Weights of a small image classifier: arch wide_resnet, 12700 steps.
Rows from block 3 of a small image classifier, named by matrix and row number. Rows with one number belong to one channel. Each number is 128 + 24 x the weight over its row's rms, rounded and kept within 0 to 255. All counts start at 0. Numbers have three digits each.
After each channel's rows are labels from the 100 images, of 14976, where the channel reaches its highest value: "peak on" is the class under the peak. Only what is clearly more common there than usual is listed. The data: rendered roads seen from a driver's seat, with toy cars, trees and houses. In brackets: how many of the 100.
# convs0: first 3x3 conv (model.blocks.3.convs.0.weight, 320x320x3x3, standardized in use, each kernel summed), inputs 160-319
# convs1: second 3x3 conv (model.blocks.3.convs.1.weight, 320x320x3x3, standardized in use, transposed, each kernel summed), outputs 160-319

convs0.172:133110085122140138116156143154101125086080121127131143107151072146090107120130140114117108165135103155129157120108136121183164115151115156120153115139142138156160109111120095141091170096105154120126165126196147078139102180141115155135113127120165074169108121102151111117131184130112133139147150121122124097153148137161095175148110144128143138121140143140172135107100102140155153152100136131175109122126117139168120140127140110112139131158147143121093103105149107149132127129125123
convs1.172:132142128122135109142145115164156131084127115159138166113121120145113161101150119159138152101172140153139129167118145116131142136128184130092202133151132133133181097121146147095180146120142143134176119125160190164125131138116114132157154114063174166099150096128128184130189114141132143132117104169137122183194166092122123132125156139170152113178128123099156140091143111138116136144137127138085087156132131155136127142112145144098150144128139139143152124100133111147129124115141119
peak on: sky (90)

convs0.164:112127161135147163178098108104161147174120142121101118136135087157110141130103107129105121184088089131115134146157133101073125131140104124110149097152128109148125138109124120166137163120080145176111154151118159173125106157164141149132139098127108087115143108185124149114130158162095148141125142122123153084107138104146115130146123111103151119115102152143140130136093141133130125143137082159154083153128118157153118092116151108165130108157176116154184109099146102149101128140104145
convs1.164:135116147121110135163121143158113120135161121146149166153111146153141127132123122120140117111174101135121154121133161160186134124139138137137158093128155130116153113158148103113195141121185128088122153158143130117165122126069126152098159111136153127116095066115132158152176131137136130124116117101159150169111141100108086196129095145134162152125133111148135133151133123125173149139128140166153122149137147111149099162126104141110147128113196109102133126102137119137099149113115141
peak on: verge (63)

convs0.266:157129095120107134168101134139177130119144085158114157134139140165136109106150107167135139163153088124127134121095122136106105133089088117138131106153126149122125136107117134159120127090114152128132133122097118091134145140120130136157101115126088154133114124143099119094084133126097152106165178122154099131129162141107097121132120094162123114151130136102122145123141128168157125150120122162152146089144116150093142119149159129147137100148166134163078108097137116133082126147096137
convs1.266:133115174161150131114115073108126099172153106101147143134158105130188153130104147138146108130129058151120177114122114095171062137104081097132111127126152116127128114154121115121159123184113118118097136069134164134134140109107092070138119136133185087089127097147148100155151112136162119154134110124103142135125125117130134142123131151138140176105098129123110151120142119109121127121172178123097134160120122091132114117144096124107136138113128115069091116117102155125097132102142124
peak on: verge (76)

convs0.308:104133131147112105124146130140116150124107151144131105127147109120156179106172097149112140097141154115103088139124106163111157159114156129159128151138114100145147146106073167091138120134146125123144108098103118111156146123119120117119114127125135140110112165164096102115107112079175126123116067124140138147134113144158127088101135116096122152116117113109088173125114122123089155172172155174182130125191107127135117126140115097118091143129126111126141089162148117110116118111137138
convs1.308:136110155121123143117107149100087127116147101117129095115122148138151118169109155067101152120135141138139111132107108143108148113134155126132131108159131141221105197131102117117142128106178129094154139128147117091105107124176106163128193128137122090152104133083129104122113144146084150169107169154132135100133112140092113098141148128112101125134144096132146144162089124163147127125131129128098166116136151152103120150130172108122099128152111150134149162160124149102162116126119087
peak on: marking (35)

convs0.274:122150062128152142168138124116114108116115135142122143152106140127133128074107144185160153144108117151133108117129149128094094127148095136112150131135153141114113119116149142151085143104083150133139167140144117143116144130109145143098127154077138110140155117118104129153117118134122133143135120116116132106110160137104134140095114124138131140148134165161141134116109135186125105137142159137096122123112096105106121135122135099112154219102115141147140143121146106111123072120159060
convs1.274:139120153144101091136143112100131093083134130171162132127115117165114116129141114049164119111089169122124147120078108134109167110106118141123089155165143143103155096130103085152117141137141115126110126123152161108140093118144129125106132138132132110150131136165112142092100117171144122111111141102131130135106138083138157155135096108126152115135139118122120107113081094095161103109096151120110099160124103096116120125086119211096174147069152158114092129118164119106116137164149061
peak on: marking (42)

convs0.64:118132111129158147153122112117093118106105158113110110132106129142138160116159154167105126159110109106149130116130151120101141110126092125113080131134127070108132141123113144132096117094148141092135148127074137126110096093174172143119122164115106095114135106179114104142125140117112179131133121119128120079153146150123114151114122139172155100115083136126150122134095142154103153140158132143164178116154052122157124155137132118143127153149132107103159135176123172138163100119123071
convs1.64:130140177165153094129189121105112146141117086137149161141134143084164101111122136134137135130130122110111128124142098125081159098133106125113131105119070117113115120164154132111094132133145172152167123171116137108153140144128116153138123111115149124119102121114141184098131117126135140145173132168139095137107123088166135081167124135141107119132115115152123166132092124192145105122136107085124156115135128115137124183093143168125166204139145160141088129163135172113148133191181116
peak on: road (97)

convs0.11:161127134127102132139106114135133091123177108096176114149067135172147137161128133123130125145112152130138134158123156135151133098153123117120126106105108121129142099131126127123141166177081127141126104084158133140110148146160130095152152162118129116139122113118115164155114138100137128091102145119073136152118143122092145096168104126162102095098075152153157131118142145143134158134153121113128117163196112124093109141150108116129092104131118142124156120118113144149124115137108101
convs1.11:107121141123135101129104121104123104119125095136105102124125133105128088112097130124115133132109144131118138110205106126147104130120128144141127149152157169125149101148122114088103118097120071140057108107158144120135149108122115160098156119100078094131123144128077137122080126105087097124119083134179133109121102130095143084143118087099080161127103123122184126136114114142157104146096128132155140121139111112124109120135147098155123119136116130146091125113157140108115147132118128
peak on: road (63)

convs0.123:137148131136072145127158110128133091154171164145131105133126127124113179097138124109139129120149125092134113141154093140138148112060131066144110179129106129103095142096121163132130161140165139131123131098119120166145142089140112101115148118112114149128103173114119161127124155127174135194126113124114161124161129171125163112138153169101120087112154133098132118124106140149088126111107149131127108132133184115122129104100113170077117113123131159132167143082138134133123142116113111
convs1.123:139104104109137144093123159149132114146142095131134116124110129111142140136129175126071131097095109151141120102147124111047129103140122138165113081132100093149124098156071171121123124112148159118130108146127121131093136158169114138119095145160115170142136131149132117119104097090124142162104155076121134132113088134108133111137090153119141098116130150152127124155084123129164106083084089101142163122111097116140107079099134109157135153088146121161087113143159137143114159101123109
peak on: road (86)

convs0.195:108111132138084169141137126099165184161151094135118106142122137134152150123131113146122104114117145125092137114126113156132139130140098110148151150157131130126077129147069132094192105164104129149102104145130127112125120129128159146128128130128128156104096136108117147126162105140141076131116130096085112189141117086133128121135093080119102124136093128139114138154115125146122128128135127139104150116128122102087138165125104146099047128100108117148118111126134122109134123089138143
convs1.195:157122124096112157124147155126136186150126087139146106126132139113132175125128174109158152113126199146154072131125147125115143132117107134129084090072114158140127121104153161105160128137095139090117162156132124154129098133112104102209092142148122155147119139148146119121159133172179138119162150101158143167100095150140134117151127115129119139151141099124123115191135131125115128088108119098121115103139122104135125167122126106166122123130121116133138119102155144124126129138128144
peak on: sky (73)

convs0.258:148194075143132136157146099123083128118084171082080136123138110146092140104148150142135169133144114122128165095147131122157129105167127122095146127118118143077138120116109159105089141146133148107144164145111093132120116181131154134105110129126146104157155130134116122127116151160108110121140121119110118106120156109138137109134137145129114140118116138156131125164109162151113162117144138130148149161140103126132099160121125096145129160131137105088135156134106130121116137138176087
convs1.258:133135154113157117150141102107120120127133122134114145120100145174115106105140113054129143125138155120114130134123101147110094081116130128123124127141104132120128112122122147168151126138127134120155165148144118113107126124132139141177112164134137110154130093125093090118180109123135101103135105149093127128142115111091109142148091113105112098124165151112158115179091112149109120174104109104104166165132142110098124119066146191158153186122160131076072168170137104124149127146179067
peak on: marking (44)

convs0.202:103135139160097111147154110155169127137130126135124136125142129139112106115115093135125127155139103116131104165138129111112111101168171117139122106094120161097136111100096139085150146142114100092128098156186173139135098126153106092086105094116150136128189093125142159110140139162094117152164176094113139105133161125129136129111104126123150133105110109174122154180111146131123122156109121118134122114138084093144142136137203167153091093110208134150157128123135123125134131142131113
convs1.202:136149142111123108113141097136144116187113134148140125122122150136120111144145150138077108126174132113123134130136124117122154152125095142092125174137092109110146123113135134123165087155112153161104153110118092140171112101105092135131146148100113157148078123182113184120168164090118109086102122088157131114122143152093139138147177163138149122149112137119118169125125126118115123135153124159121129142195154137120070121147157119174109109159106105119108138139115125132138117181116133
peak on: verge (43)

convs0.188:147153120134159138135155095126136140129145090105133148120105132142124152113106111122192129091106175111107066156135115120103187161091132115095118133100132116112121095099142157170147104144067120124087156110093131105143144135130118150163135147117150134113112143120121136111160135141139144111127109155138117189141156150097079137111128178114104097143162129133104164098093136095150120107096131135116135165130149150151170117125104127128107148104153142116174131130158125114088116145091147
convs1.188:153121119132136130112124142124142183117122158179132139118131140129118170151126117142143120157081133155176105071116136105156073130116094133154133116132125156124136083136126049119147139105102130139128132110101141146119159138095154105155122073166127176162143132145162164099128118114133131099135111109133109145136095103141134086118126109127154144135169110139117140145174166115147120133093149106142112161113137089152113114122121137163150138096110107178116125071177118093128099089111131
peak on: verge (41)

convs0.307:121169119104163088126160102118143173141130097155092123139150125128109161127111088152106166112136099092150160129102140132140144163149082142160140128138124114178119111142148139100144181133152152116151161114119139098150112135144139128147138139144108140136125126105142104129118163131080171160133124161127112129093093155097122114121111103127112147125193122156113127110143137135087123108147126106127116116130141182103126111168134124046119127135150118162101113184145126135110110117135130
convs1.307:148129152134072109114126119134112136113168108157152160123144137103093134130154122117150120160169147201123086143123129113112114138143117134174125188129158175107134133090131114116118136129110147152095171131158138125130159119194146134132115175132154149138099110137084147084132130140073109118158173188136128129105077169169140102136180167148127131102105128155134113163112121164139125137162128147116147140126119121153153135148148140141160148134105114083156150097131159132129156140127109
peak on: marking (49)

convs0.111:141136101130124089112120145091125100124163055108153107131126093128142127158109066126148133142120174129132085164116143129106128135127125138112136143158164120120107117139164140138115096111155119125109118072169123094149145141092135074180100117102146141118148118123141108149116124147154121136140153085131129094101086184156105162107133141138099114115116124115102137120144092090107186171096130116157088087148147134128134150092160109137059167124076133108119085116157129173111145133116159
convs1.111:131105183115115129067100092165123171149116121161126102124120140142143180124151074153095107157128134158168131129130114126195131148162143172118123177153135132128130137122149114117173152153179126123121139152173139102128172100175146148140137133127110136124148103144095111168094141099099085116125149145167115133126133140142155111116103128128185116121125155159168115123101115127126120142120155123124138089151126108122082131106076104144135115119173109092104111129106110085123145119128088
peak on: verge (38)

convs0.110:128149075128188115117141108118137098120146132111105094102163177135209109060124194184180099158121127163098105146139150120146114147086102101103144133126122100107160102108128108129159139134147142154121119157162099121123118150089144127119111118095058154136154152110088149134123127111147139157124112118134108060117138143132136126160133086127117148137121114153134126133132140152112106120150108134119103080146056125138156124108110106118121086166136163159126109173128138131126120141156143
convs1.110:134112169129142117110142151140074127122136130143117146131128142144150087095113081096130182140127144173147132139124090113127089136180176152158109149133130149152145117101115149136122126150183154137138132083112129141115145145148120136118144125159145143142179125106114120122113127101101164105126115100133125096139149140109113106143137153119196134140154078121132125151110109134108096132106131118110113153113109123120102104064186170153164195107150148122115111173165150073144099145200043
peak on: marking (44)

convs0.235:140118153114062113104151142120119118149136127171120101131133135107084145128114140147153161146091116139149106130095130113118133101169136118119104168095112103144132175138134101175114143178152113144128094161102147095122148095145097123109142101132152086144127126134139130110142094136109117116102098152088140140108146113134129176119116123154106178162117150123116145139102138113137149106092113123105085169130119126096142138176108131082127158162094088119160162129154142158119120123120179
convs1.235:127112147154158116128109155154160158113127128136111127136148170139101143123187157161122152128143088150068143134131125111120120176122102136104156157100139159174127139105147143116115123143117174108127128153159172178138124097110128125113099125135115118090112096121099129121138164133119138093110112137159141109108135119131122124120160136122153158166126081125156154124112140122123136130146176124108166147197119096134101166157123125143143136116139110127115098104068145142131118123120142
peak on: verge (56)

convs0.160:114104157090165112138125142118127154089135138114120109139114130145125119159100118104088100120137130079161088134119140157125122102144118136124109081119130176129143189141090114125109124114165165139133121119151146118112132130124076093103113099120100105121143145104097106131142137125160132168107137095116119135115118094101072181126124115139136124120142158132154146104162143149143107140085151103168095095134122064127093159108124124127167143151161151132146175169137142162136149147108111
convs1.160:124132129127108118127121123127091123069110140172145133130128107152109143136133146106143124078119162113110137104149119115137130149125086117114100142081152070123114096127125098148136128162124150138090120110125103114139141092080157141146124134148108172077123124109155105156133107105133117134146111137133118163115130142077134117111141096115136109073138134131160152078108132131165118151123182128161138147101129108108120090118132115125138129134151133150111172113105122168130123131102131
peak on: verge (68)

convs0.37:103152095148140157152169068182095106143074125161059153149107133146144114081131206212131142096060117147152093131114153111120126091119108134115132145143105127066135094107101112122107154096143117165129158136133121115107123139099161103131108115130144110132147112124085109099127125115115112148136143135137116112144135131129119156159136130144156102127106112135112143127123165154170103120145130142090132172086067090145099143118155125137129130160108151133079164146139114167140080108172100
convs1.37:087140123134095120169183163086152115114130155117110119115121102117096170122147117118140142121142094155097154147108128169123139128129108111128138128126145110119102119102144133110145103157092147113088102118112121126143163095185079109138142120143127106115115116130132152092110088114130157153157117115077144129106115131126148094138125171107146129117146101129131125165101097181099143117115132133083092139086104114147129115107139185106167161108153126099069120103123098084137137099146113
peak on: marking (44)